python train.py --n_mels=64 --embedding_dim=128 --activation="silu" --avg_pool_shortcut=true --am_softmax_margin=0.2 --optimizer="adamw" --magnitude_pruning=0.5
Rows from block 10 of a small audio embedding model, named by matrix and row number. Rows with one number belong to one channel. Each number is 500 + 50 x the weight over its row's rms, rounded and kept within 0 to 999. All counts start at 0. Numbers have three digits each.
After each channel's rows are labels from the 100 clips, of 14976, where the channel reaches its highest value: "strongest on" is what is common among them. Only what is clearly more common there than usual is listed. The data: single English command words and digits, spoken by a formant synthesiser in many voices.
# convs1: 3x3 conv (model.blocks.10.convs.1.weight, 192x192x3x3, each kernel summed), inputs 0-191
# convs2: expand pointwise conv (model.blocks.10.convs.2.weight, 768x192x1x1, transposed), outputs 0-153

convs1.179:556429407445485481474494492450441459448496380434431465459414445502498513414505421459406527436490510569472504470495516523436493527467558482484412452473468353519534391414442505430423432443511568399482501523496459496494494535403474497405540445532452417500574430479473453410458480419513458430465490423535442483454473484468440462477529422477446455554443538510478527495494503509464491461487520516498422493423431456493486497510454493462484511428401407483511409525527463478499459487574449497395427487576508423525509553534500500505429537457447505481523492494386417422510481505418491568
convs2.179:636426500500500500671500424500590500500500500500453500621500507437546500500437500500500455500500500500500596500500500500624500478635504554524500582500409500435500574500528416429500500500583500500500500440358615500519537571500565500500613500500500408500500500529387458464500500500526500521543500500500500500500500375500500500496500532500609577500530500500500435500500488500565500500460500553500500500466431500500500500500621564513523524439562542500500423514391500
strongest on: voice: deep voice

convs1.114:488469526499476461528489466435482479441457467405389456534518399540525500502415532487511431398426520486472461419438429454510426534541494549479521485452420519545503516484437526498459506481496419490411454550399517413405417494488428563465474469468517466487547565429494528503473462450435431519513452499423439527453472526426397496411477456414451521511466424517490485443473475500406429438492424546446422532493416431429537393465431467472515463517528489421512480413546538491517411490553403413514493555452485521558552497463413524497485451480407514539478522493488512439397493583519465433
convs2.114:458500500500450500443500489500405497500500500500500500420500578509500500503481500460529500500500439515517500500532500475500500500524500511500500500500570503500500544500500500502302500611500500500519500500507436537446552438500429500500530500500500506500500403500554552569562551500500505500500500500500457500580500549500358500367343450500424558500500414492500499500500500500558500500500500525500621500370471611446500508500500500500500500500500591500500536500500500
strongest on: intonation: rise then fall; mains hum

convs1.49:448446490572500552449473468467528473469442499472445468507470502501573548481506525578500507576473540523463545481410462510572543563456506579495500467440488518489506461471438485530484514527578512474436525504477499436512411455469542573407398437532478485451515494482522541463419466470490464444510423498406445535425419532419585581488454487467503533470405512600522455433532555477463365473390402557513424587448504510496484391505529463418402424509494402480605493433531478449536496475530456467475468492486411484559520425458455585509484447380434544545517505538489490502486395564507447468
convs2.49:504500433585500469483493500500463407445467537500500500490551500500437500472421500635500485536492434590617500500500500475500418530519603570500540500554532500417477500500500561401501500424531567561500481500500461500500562469522451500422539500595500500500500500473525511500530595500467500530500582424500500500533500500426393500394383500500485500546500377513468480476572500500559490500433702598405500460500500500502578500500500500532675493500500436500500500500599454
strongest on: voice: child-like voice; intonation: rising

convs1.126:500493452464425405483508437488479430504452448477524481482448487451472465481603494459504600404593434445532459583455435495466437463468457445493526538489470455533511448614399423464527528460472525504482474515550470488510454531522462394491520511492488525504552488488488543431395468522437488410473430480457471445551474475517501500549508543437464461500474484453459556435432342456487453488519443500457407480621592629490499450484580507477511410550542456587524476507483497520348480397464520473405421473512479449541489466497453461445521432498478395453434535463464490479562488494515452483
convs2.126:500563500421500422500538500500315404500500573581443463500420500500537478486552500444500500500561583482500585500432500500500565500500500556500500500500500500539500500500500699435500500500500500515500509500535500500520500500500297444500481413424542500459500500500500550500555500451500554500500500546500521500483465500500500478417524551500440500422500603500552468417552511500500500500500500401500576500555500537516500500552500500500384440484459415500500500500500500
strongest on: voice: high voice

convs1.91:527479466490493557500550484392440458509547525380489362422482420516519511461447500451483476528416517501539475490437477455502509484540531496526511497423424521428490451495545518477516539493479551481495531449411520360396409527526544501461524450531462539549566494532525467552531478500499476452511497455466437525461457537378471549387450467402523488520498456522513498430456504585355415340504535551485492532416475516449524461531439499522477451477562514467485467425466492543508524470494441426506467571600515463494467516551420525468480533518353495540476565628504454491479553469494447555
convs2.91:597500538500500523500500623500400500500500511554500500500500500500500470500629500500500439500508500439500500517500500500483500471493437500528500500500390500500529533516500500500493482645442500500422500373500608500500452500500417500534513500500500441500589500557392434473500500656423500484531500500500500500500466424500434503350393500500611500500562500500500500500500515500500500578492500500500500513543500493397455500500553500500529577500499500426500500500289500
strongest on: voice: deep voice; mains hum

convs1.30:459504469351484541482528492385465452496498564452462446481504478483398423547478428460467522431541454426511430512518515514473493497537449429487471426563444498450478464395496501497474541432396491396587503461494472445403456544408510511528493479509436514405472476508473463470485503509497480498497509426488400500506458524482408482507462479397449443447446512427466602395448496455454422448455541452458533469386498503358518493419467440517497476459494423499404486519485532420496504469502491387509508513412453473471462451555423421420486480533450457446483453530539466475506459446486505416
convs2.30:437409575430589500460500500433527500442500500563500500418500500500494500504560604379551500500512500401500500470500561500543500489526485500626500372620556500500500500480500563453500500549500500486563450500659456425500462500540539565500527522500500500379492435500558549500500500500524500500307500613500511405457500578500500574466500625500500560421500500500500419427500500399500500473500381400500533500500500565500372500500500500510376432424500568500500500644500484
strongest on: voice: deep voice; /ɛ/; /j/

convs1.16:530416471434461488495402482442463413431503431443440475488477480516430481462425490378472464375488477453448470506493479537486478486434389395451462442473461531517534481413475492477432462459418510425397508525504464515454528410451467424432480469519478451460520466469425499468409479470465433503470470485523458464435391469429366383478511457470424482514470453494441396511469472404466487484495457496526462492407477480465468429453481483378490461497498465504486420500501412473408413459566441454492488419529508479492519504474474445496451432473442443444562490473429485445448499507458503524
convs2.16:399515500500495500430525500561550500579568500500397480500500500500389500500502500500500500500500564527500500500500568490500500500500500500500500500464612500500500510454500480500415476500500495513444500581500417500500383580532535343500500377500454500532417500500603500500448500428500500409500500500427500500500449595548500500500507500443399500500486500509500473500500500500500571580519500604500500499500500500513458500598500500547500500445612583576500405468499425
strongest on: voice: low voice

convs1.10:478505486420431481515485431458451466554458492431555417490450497451448476458494513439534506467510438430481418515411420499453470441492419455514491517437455520445472474530418430430518529457434411495542447422442537425494418454502488439433420427501441524474537530537472539465466484544432549413518451474436442453471439557453518479500484540421513440485456428495484512425445451436411439407471424455421422549538502525473504423430528488486471447527537457545503436538493569487424532453470494472448491519446506464376516457488420444417533406486416398476483477460481535376529463421513451436
convs2.10:500546502466387356500551547500518500500460500500415461500455500500500500500500636500500500500443509500461620500468500500500510500493500610500500506500500500500500500500500500500527532542457533609500500500522500500412567500642507455500500400418500500440349509486545501500500500500500500470500500507408420500486500607500562474390500554443433517500500500489500500500651514500500500500488500422500500484500409500500500482592487472500412500500500341500500474500500389
strongest on: voice: high voice

convs1.167:492476535361473436526404518469436409569518444452525457485492460473417440480466474405485487391512401420472391474463448517480413390530421423525492548461435537498528497500479482497550521465377483510488499486464525498474495418495463379507515524555516514480531529549508505534474523528490549483540553499491485493506495514510410411427546549462490472513490416439462497488436342422479488475487493491505495530497462467457534473433494521367521484527483481485440463568469537490308541513522530428554521514493506502463464531401469403429538522491484391400515477452430501446477492483484527480
convs2.167:500618500370405500500641520571529451583547500500422500500411409500500613451543500500591500500631500500500500491389500500500581500412500500500500530500500500569500500412500542442500500552422500500463500500559500500489500529500531462500436434368500464449500444500500546500500440433500551438500500595500502500439500500528486441418363553471500500500500588573500500396556500463457500549575419427491541559523500513585500500607500457609398500500450500460500490500480310
strongest on: voice: high voice; mains hum

convs1.7:477529469430520528529555482436464466432459507468514483368453461479427442436454393502414450495488439461564478581524547536492505450576528425475406447524435496451566445402454487476486487460464476431559511452474463492448495524409596512520501554461454494434500411474500404435435466466444453428460515414524450495496493535464370427506500429462518491469461425450498544452480575522468445450480532471500502504421535533451436494467457460556488424401449454585377471535429484437525493457557462431443457520485482449477436452560478445440440479484458492435520390579522416502526472493439479475
convs2.7:470500500500591500459500500576499419418458500500568427396588384504500500500599500500500498500502500500539446500500519366500437500416500496500378531561500448500571552500500500500424500500389453500488511500500417425500500701500520522630505500518500381500500394500574500500500602500487595500327500500500500374500500533500490500436573500500430500500500500527500545500494500408500452494482500500401411500500500505500377500554500500587500500400500600513500500566600500
strongest on: voice: low voice

convs1.33:481520436531510570390468487460577511456428460492516452461453582462500497408513399526442522490570487471416542505504512569548526422397522444494403503496571431441488438538534554518473437548499537498448492471491445454518450474560515392448475472542429477501482420458444405440527459503541468468400500429480520443511430373471584517500517502451461515493455522506464432413525392421461428461447491467495519393527522505508402495588532524493444504434483452505400496521462425508532518491535498495461465419478449415455540455431486387457478473483467480513551387436444446537510495439431467467
convs2.33:500407500544467500500500500500537500500432500416526500500547500500500500562517500473500500500500419500577466497428538453500363516447500500537500442504500448466411389478564465485528510500595500457500409509477500500476500581500548491500543506499435640500500624500500500500500502500480500587500549500345494500500554500462569500463500500570500553500462516486500473500491498500602395457403405500488500428416500513498500500413420643500496500500589471549491494535547503
strongest on: voice: low voice

convs1.70:485454500499460497438455370487525491522486466499544492497518497438508496542580511496500590501577467426467452575425465496514481453459469512532523555462493510515496489599366482517550556531491486583420462472500526448509460482531482467404462494488493534502534539513444518434387534481443514502515394504423497438466424499531566503512513495472487504485406503547444508443489470412486423482441376476457390516588565545504498405519577559463423338558518448569477539524485506512464521338466480471407436434443442530503480470500475405428525475398454453546448474486467532506498440433496513441
convs2.70:391520500412533587500590487500446500556500590500438500500476500559556500500500500500500516509513575433390500500500500500436500500500500458435505500500592500500538500500500605500555540500432450420365521635500500574468500500500500457500500457399522500419503500529575500487500528450462496500511552554575500500500500500508500500500527517412413500500400500500500500378500500500472500587500500444500560500500558453529500500590485500500500500568454439571500447500500500
strongest on: intonation: falling; /oʊ/

convs1.9:500518533395447442465468464440425397516503508431515420476501483434486514498451524468503449457471459380509403522417450444432438406543425506517508510425409525417456514492446446457507546439440485510494481452422526404419382513498497398472444484524478510494529446524464475510460501555485508492525472509416459417470456482462445473413521523424556424517466395458436539395439471472433448454491494500448435520553463511444508394490531520475482427505508471527465469528457594517465513457426452363519517490461493506450412511432434406438501466402437414503506486448511495466452504486524501448
convs2.9:500492500465323500500556500495531500500500500553500500500500500452511563463500500444575509500617433481500500500478550500497486507500542598500500500605500443500545636408500500402500587546457500540557485586541500499500548525592542522486500500409500395451438424500500467500500543439500487500500500547500397500475500500396500511500383625506500500500487502500500500394500500500500500500500484500500540511516500500555500500572500520700407500500482381500500520500500289
strongest on: voice: high voice; mains hum

convs1.182:503521461554571450516512469454496469441471525403517429488441464536594522462380472545480387571436510550490522474441486496466471545567409542501482445440488460516518457398528539463438493496559454427470461530432479451477407569431481563499515519366447444433476470482541472437514485382545453483509521466486424519531556464508560556438476459469550460519437441519550492476529561531383470392488495556470463480378402427468493463465375437459535538417449431458466443488553533412564538510486481473473466537557530442523548514505426495502453575475394532555521482446493450448486497515465519496
convs2.182:589464500471547500595422607500407445531500415503487647500500500500500500500500500500500500459428500528500500556500500500548500500500500571500494500500402500500491448560500594500500426518500500501500500383517590482607470433500399480452526473500403558525540548500403500500500453525500606500576500496500500500611500413537500524500536500484599500500609500500500500500440500555500500500478500619500500500500500500423527500452500421500500640500582500500519482460435500
strongest on: voice: high voice; intonation: rise then fall; mains hum

convs1.116:547406533416500488494348500473463454517539436429438436474538445524466461533410516484552438462440460475477410443486429474462473480552475501521505527468445535479541525412528494476518618464416516489493502430473488483420460377466431476438460487642514515501504547531512513507477546506508493544548502521488492522422458518441445450365532527468439461528524376467500405462460467522445477455523495468381507540441424445437539506397421488401533504546530516441441493485483529509463482512543447428530535518493511514428418558371465432492497496540460476472411549489437551426460570466493535510
convs2.116:563500500500576524610395500402500500500449500586500500500500500500500500500500556417436500500383500450500500500500500500500500539500500500500500500509415500500584477500500504443500532624473500456500555396500594500592430500492500500500500500417500500500500500500411500500418405468521475500500500500487500567560555441478500595514522500500580580408644583396539500500469500500500424500403415500500500522500500500500500423500500500500383500521500500500500479568457445
strongest on: voice: child-like voice

convs1.177:518419461415487485518429441460449455484500442423475450478431454498466514452534487420452527418467486444418458518470493505454550477462501413501492501422452394497464441516458491428531428443456544510432446519470547457469488458525523461362426388511522459521542418508427474437430491498472489476441395522517497489429421489450385436512520503435417437561531505558487387442466458471475426435552454501486420440509523531464459498536502552458506430449480514551510383443456370521480427429544418455450470469505483450442484501530458453487480419480436485455611511507466494554486556450498493567
convs2.177:569561439489500500577500419506572500500557459576383414572459451500564500483500500425500500500500500562500500562500500439518519500500578500500500500476441547500434567500500439500500474500518580401500500466500568425500500550439563385500517414500500411576500539500433534549500500500495500399500500500500500500500442436517500500533485500500555500574412500500513500500402474500592542500540444636500419598544459500500410500500500603500500405410500500500500374463450508
strongest on: voice: deep voice

convs1.15:475528458517452421458469358462465428483461488462501466423440469469490450493551491482517570505530484467479464562412425567474429442488470504453524533445457535514508471551382500477483509512483428495439452500493460485465499474506474434405427536519469506509466522488495487405417462455451448468505474505452509472515364503545496510501448457464540483446464482489519560469441486428470454459438363446481397539572544555469477433409568542367462411494487463541453498567509529484439471352483506461427403490421476435500544454410457431468450453480458442531480438445437503482554443551528470395
convs2.15:535472545472590499500491500498500500500500595500532500481536538605547500503500554500500434500500500447500491585455471500500542500529396481500500590558424500500540500500525536535511500655431500485500500362516543541500500500538399490500489490377524500356535500543435500325494500520500502500500482547500607500516500456500500500500598500500583503439500483500539533399472500500500500500475468434500570500500519500525500452524599435482430509548479500500500494500466496
strongest on: intonation: rise then fall; voice: child-like voice

convs1.14:546543455377426441456556533405382454486544568464479461505487581446419504476505500420469514446504477450578440486501527581423531469477471394544483507522394533387500520440543407404511561367402426502549486451491532463378477507465593468530500474522454536489539526516448560497523545528533519495491572502499414477490512489485394430491528503461503378577504462511431535454397498503431449453516541544428571467422500511393477519442466555574473520536558493495446442441436502480536413518498467435524492508483466517479445520540455459465507483533459447458448505451544503430506516474507525469
convs2.14:500500592469455500414448500407501601500413666500508500481500500408500472500500500500500569457557469500500500514500505455500500500639500500599456500652500440500541500500500500415500483500573500500578449500485420386465546469500500500554572500500459500500500500353500500500548500500479379498496514500553500452500500500407511562447500500500500574516500500500500448435500425442456379386453480500524500500500500500492451500415500596426500350442500471585500560645495500
strongest on: voice: deep voice

convs1.159:479472543501519555520436521465540467515508464375453375504575452473498515553397507558475435595403479529452533400526530547546509567550564538513503474413595482542526547452474560570493488597533594440509549468387490475537436471456556513496547509599483496440478512490441603514430487537468508501505567497560450510543525463493531507428494479465442586480518449565488561484555559470399517378508459447537505453426332478530484471586403501474553467525506502401560547463540531451515460492521523469530521472505567556508447519522442555499493491556396509526546501515506487604460532535500478530
convs2.159:616500510491603500556515500500455500419500473500500500585500542500587472500500539500569500450500500500463402500500500573500541500500434500556500500500403500565414424500429500500582500500451533526425500366500581500530500500500451500511476500500500584500500587500407589500500490500500500374500419468385531444622460393500472500500562500500604500424582500500534500500500500442500500531500453500596426500500500500441473432500408466500500500500500500465500500500468500
strongest on: voice: deep voice; intonation: rising

convs1.151:381423459540496445501466459501534477462369442457468452482488527468462481501481484499507489486470502495422521484403404499525500462501501495434488443410507512526577465464393504507469500501505462450445484522466519454521467485403469459403484490522502476381508535428466473477410358492464433418505478503417428482437483471497478474438399440464464502393386496469513491483512465484453457447401434435488380468467507477507520422500495430443511431500499385478457490515532518405451448422488507531477443496482509505507522335467458470505473457484447472498476471503435476477441433497500337485
convs2.151:500500500500500372533500493539500500469500500500500500500500484646665500500500500626500463629500500506516508432500500500500472410500405500468591500500500408500500396500459500500500500500387561500432500419500499591500483500500562458405500500500477500500446500522463580329500500453500500452512500557456500550521510500500609359489500500502549500478500500500613539529500636543500500571500559506500535500500509500500523413548570500653563491575493500500404481500500500
strongest on: voice: child-like voice

convs1.82:506466524321457424540451511380398388509525450457536453443519491475419442518482496426476462410512439430511361520476475485428518445516465393515486499509370542432524520475473473468517516439330484490497496503470518433358452534479509487518494514507514498503506520515478472489477522492498508491516513510503439503530499497538368420479510507430492430501464466465465533382426388468430414444484467442479457504483489506375503427471487515544520508503508467532422473513437511506413497511528490347495553488495513530489521509528422441471497528444456454409507536465456502478507494491496530507
convs2.82:500500500388500500461537500465541454500486500500577500450500500500500514500630500500529541500597500500500500500336628500500569500513500569500500500500500500500614500500500455500479510573433500396555500495500500500500500550500551613500500584333500491405500423500500500500500500500620545500431500604500500500454500549500489517494371591500500500500500661500500500292500500500500500500500442440500508557600500600500500500505500504509410500500496520500500625500500500
strongest on: voice: low voice

convs1.75:488500487359440460430500504404423453493488515475493461400522467426425407487409449479484450473495397363490358456477480454467487434472455487516504482528409500430469530492478426465481563413379497511558509474471490445417476497505486477519465452586446513525491443502459450475458497515406503505502498448470503460484469486476451469459501512412511445449513452407448526430429501470458406444539521378458516455517441464400519504463445507506448438487501514458455479500468530524497437441493467407491474479448467510435461511483439457384485378547446420489518397511507463470489547413510464469
convs2.75:468411532474492498500500500471567500500398500573500500500500485500497500493500529411527500505568400378498573433402511523500500500500500500500508386633507423500500446500500415500500500500432429491567440500500505497541618556500559500500551512500500551486500500500521500500458500447488494612416500586516432500500500500375500500602535538500500555500500500500516500500593500525500341440451500500500543500500500449500500500500500500561500500491500445500500500692500469
strongest on: intonation: rise then fall

convs1.45:485499506507491591473523464475530528454470521483352484538502524484558510510486494559476488547414503472490517391451454481524541498497510570451491487443544512528490504479451523479500482464535458522430518564427489425546408465460593539423408386565489467462507510451501563453460434482500434455492492477418451483327422496340506564497474479454457525493440474545497486485501572483474428461415440525441461518485467484489469427494479452452427481492520426401562519443588451461538376469519366521453503468461415504555585422452460533520485475410455501537494490551508496467445396571507485471
convs2.45:483480443574500438469500585500432421541467502500575500448563545500371500467463489560500500500500442581643500500493500463535391500500579500500500534552558500500388500500635500500458522500585500578519500507500458500508500511561432562402594569591444500500500500478543547500535643554442586500500561451500482500500500500434441500448392500500453586552500385495500515526572500500500467500411579556500500447434443500406655525500500500500601500500554500500500569500559520
strongest on: intonation: rise then fall

convs1.130:497502435463471496456515372502482432437469478473645511448461469462464437467505441487450468509529436473496463526475454433481460438490584454483449507442516390433469409566436502483499488516494481551523495431501450458537487531521481457489487445539520433544492440469496405376484443460437459458486360494477542423570492447589493500521512492476580485514478527480540531516476457464500451514485464425553420483562485465512474470568498518515539434457500490534467463573403515520466595368481513444363396482446468455473423483528482491430457362404473446437507422499453455480455499423450469451
convs2.130:451381500500500500500500500500543497500500500491448447500500520550613555500500500470502500500500542500500511456500414472500583500500500484500500500500528500523500500396498500500500500500500475457500637580571500500484500508500549461500489459500500500523383462549543500427413500383552535502500500500500500500548500547500500542500500505448446460500441500500577567418427500511500500491500537500500500500500500468578500500620480535500497473537500500500381442500500565
strongest on: voice: low voice; intonation: falling

convs1.120:472430438435424510458433453450471424516398426520453511412411515429468484415546466394423542445522465416479490552528527495464478432454505396512429459518449449485478418419461464458494508443442497469494485510501488513424542472447614424495484460552438524456528520492426472422443453513404508383453477437533443457496407437484414472537463505485422426444475494429461492484434457417505491497495531495536489443433547551429453511531511458498447446480524465535450442480495442467477402447522482443424429470482466401548549437522504422421455473470502444451508448471463427500541452491465400513
convs2.120:479500633500500459472512465506585574500450586427611500448516395500482500607500547572500500500545459500500500500500501474500422500486500500590500500573526402478500404500500394500455500559500500500553383508500459500360500606549583562500500569500500553500500500500536500500526500500423454500436519500500500500417532511446546561531500586582467509500500500500500500500589500500500396465468509500410500500500500448500500500465500500474492500500541535524500620586500500
strongest on: voice: low voice

convs1.165:427557454498483504416529454408516510451337569413476390486435541470467499485437454515455454507485499423503493487465457430482478462437444489449450469503516436438434442501547492541484544510474505465508428502436448417484432458494450474522428434504436500463494480443465467507529361482470457406513482452478392480500456432505537511460448471445498499429428431455469480411504527447421397425406505476440529443485499453428503489531469472498466472471531406525513530457479475454541451521475469489508493469390406435520494433453431477450458480458428474503495445458550485511495399506452345408
convs2.165:500500500582500522543462660528418504500445595500570498473500484468500500500492470500500484500450395538608544500506500452500332557500477500453500466524500435429442400500563500500500501486575502500546445473500500500500500500494397550500590566577396569500500500490500500570500525500450578500500493500500476500454530500445518500500555500500500585516500500494493445537480462500500427500402461500504500500462500461500500500396500500500500500482580481599500561555497545
strongest on: voice: child-like voice

convs1.11:509410451496572484451449458481516493439517405450529525507438442513494516480484468434443489470466484527488535476520472492491512488513542406464440483502506389508504441401414531470461459557499512334558527434499397538546520482417531501511559524514459434412467416463521413430433492397502476500464473449532428507516475525471489390496506426538488507473401482386545540510516425537500494503432521574528405520415466521527453492573511447490490452404430434470522472526410472458402564454602548493416455542542491438441483468550559566505439475477510531526552502532412400524483468456430451539
convs2.11:618543558500508500622500500500500561293500500486495500595500483500552500591325500536496500500500500481628500475500543567485393428500500656500500500527406546438500411468470500500523500547500455521500481500442608500500500500500500484586642475671500584641488549500400354500459431500500404500500500421500500500500500384451500500500500500577601613500500484500500500548522576500500500500435500562448500500388500387500500500397500500526554500500500500500500495534479500
strongest on: voice: deep voice; mains hum

convs1.86:445454521394373457481412490449512501527482430461468462509525597467441444539464494447494462467421448349492351392482516537510468410467470428492504476445481523414527549472541388520542525500396472472461516495499545455416462425460510443464525482517474519476523577477516578562487450462489463491481517467462449514442478509422430460502512536467484509433475482424457397477438464451467475472493462490521470505461463528364494488486472513413436480598489486435489521470542503501419466496492459432603604470452446555489567477463476451400554517499475388440469482439428516495508542525515485433
convs2.86:500607489500500500500500500613579450500624500500426500500342511526500500469500500500500500500404642500500500500500500534437500500500500500500500450451500500607474500500476498500500402438500500500473500500533500456539431500594500500500500401500536492532500445499500585500529500486500500500500500500387623500500439500636500500500590406437486391621500500655457500500500472500500589521626478500624467500545500500500500500502456360446500507500500500546511500403469500
strongest on: voice: deep voice; /m/

convs1.113:523507477517545590512495507467513534489550480443484447511521411571492453488463450453402437486442509572545530444516480386485527533605609454477392498498550426516499510416441539503472524528494490385577540504439492450537435508438497505501537436490502438432482431482533415504432525433513496523523462439510434524508500564510497478460515461461541489507433498396497506468569471591441480449502509498505452492407461457534501423562443458554558460395442451439483507593421563446469539493549524447485494573557519497511448548626496542542467519415456550453556503550499440500436525504396569669
convs2.113:640549566500542500613380515500500500500488500513500500607500500500530500620428587528500500500503480500535525468581664625493471500606427525503440500500375520500500461500455500527496428500477494500500528413380631386569500500500500500500580500586500500500500551500361500500488500536500474500569423470500466500556500380500500500429500428500639558406574500467564500514500500500500500500503500500500500501443449500500500450426500422530500540500500514414500500500343500
strongest on: voice: deep voice; mains hum

convs1.32:511512413401448420526557494479449493523497546477490495492419508443366413423435501398438451379530415505651424528510516547441539453468459378512509526519461502487549440457490435450516564409396451508523409541466493501459509525511599469607549506464476548537492543492462537469472496539499509479493507520500473428539584456508454403470551506520492439519525452422397598520439490507483509482531599493431530466480524490466504512474457534556477457529560500533442458454523480532467472459571500489468437472562514420476528467520502441539550520547495493416429535367559529379523512496521493486
convs2.32:500625569500500500500500553500451500500500464443620500500506500500500500547500500612456553500500500500500500500500442500500500500500422500500500552500500500500500485500582500500500500500500500500500500500452383500473613500500500625500500554527500567500522437500500444489595500500500500500500500440534500500500500500500418500353500500597500500500500500500439500500500500500500500500500500500500500519500500500572500500500475500500500500500500592500500621514599503
strongest on: intonation: rise then fall; voice: high voice; /oʊ/

convs1.44:512451541454519493543384512438499473515565471414460417480550486547445489537401503503517412490460459423484450471486461484508407444569364486506505516477467521535541558420492529500490601494447499500520512487447514460462456383472466421521501505613520492467489535502518543513511532514517495565546521528495477527489450576491476454360488495424477496526507348518508450463496462514423449419529529502375515581450424466436537496353415477436517520507515503450386504475540564514476464524519473473531548541538538552495521554369427412479516513546417455488404553541446514419467531532496527472
convs2.44:555500448416591507608500461445500544547500558592487500500546500500500551452540532405500500564331500439492500522500500500551500605500500500500587397557420500500500500500500500445500525579500514489556500411500597497607500500512500500423500500450525500500500500500422500500379471394475454601500480500463500592597611452381500671500535500500573500500590544500500500393496404587500500500399500456454500520500500500500500423434500473500500474500491500500500473616450468
strongest on: voice: child-like voice; mains hum; rumble

convs1.81:517498469403429408522465490419432384488515479430494421463435422463479492478449463473459555425499464424495387475471510474412458418506393483508467516447391542448488475450389452457495563424383477494429418515441523426415447537477471377483489466536500477484514492504443497488438514530466503503515489523471458472507485475492437483494546491425499421528445364460456513425416502439406427409511510498486446555463444565424496422462436504467490457479456481483470449538495529486426511476518473395517506486463500467514511500452414441492485487416398420419472531426483472454485498487463510469
convs2.81:500519454431400389500588501500536500522500500500500500500500500500500500357527500452557507500601500500500500519358500467500510500500534584500500500500500500500500571426614535414519583500429500500500500552609431500500500566500544500500500500398500456415500436500500523503500532407500500500500500614500500500439533500500441500434500654519500500500505505500500480354643500500486500500500468430370577500534466500500500544622500463716432500500476500500500503500530348
strongest on: intonation: falling; mains hum

convs1.172:528518479486460559435544478411500458459509497426463414477438550539491474482410462511446434481467491456556491464469441536510517524546542447496439508469443498396491443352494489509459541500489501373567595455461457467504448548391624549527531460635428529461551470428527451467565415509545463476501488419470427550533517529467479438520481471427549511465462495442522575470499450513456431430402561465567429513367453527483499437546467440566462550434481491465503504505420544432471478521549528417467480553495395437492495483560445523495461521454433460485504481552525424527467421519447455462
convs2.172:596472600500500500580500500500500483500500616500496500592500500528582500631500613500500500500546500500500500464500560626580500487500396500567500500563423443500500470500500500500629500613497500588500458419463567500610500500500476500558500471427500500380500500500421500500500500567500500532548405528500421500500500419500500500428457550517588500394583574461500500500583500500445403500500500385414500500500500500500500447500500500500500500509500414454500509609346531
strongest on: voice: deep voice

convs1.140:454438484490454502472442458496494464451446399483471485496449435507505492443489428435393479467471466523485468469523467478486566500467563436462409454499488410517567453431413491480457485488463494359480505478481427517531505484383507500438548501528456473424505432445443448462434447407487457461451465423542411521482446505472470408485478452544416502460462493457456507519492351462476489465475507516581414526449463519527454495569486488508492462419451449470504475482478474414416419464605452429431452445594505472458455443519552495554435501504471528481555457488379392541480478452402455597
convs2.140:581500563644500500583323500417500528325500575488533500594481512431533500584398500500500500500500461431570620500585593591510431500620449613500500500500448500500500417500500529417548500562500500500500500500377567382586500500500500535581605543591500581574500618517436500500500500543555500527534439500500500400550477416500491500507500500500561597500500500500500401468500500439500500500500500500500458500385500500500500500414500500500500500383448437456500576500468500
strongest on: voice: deep voice; mains hum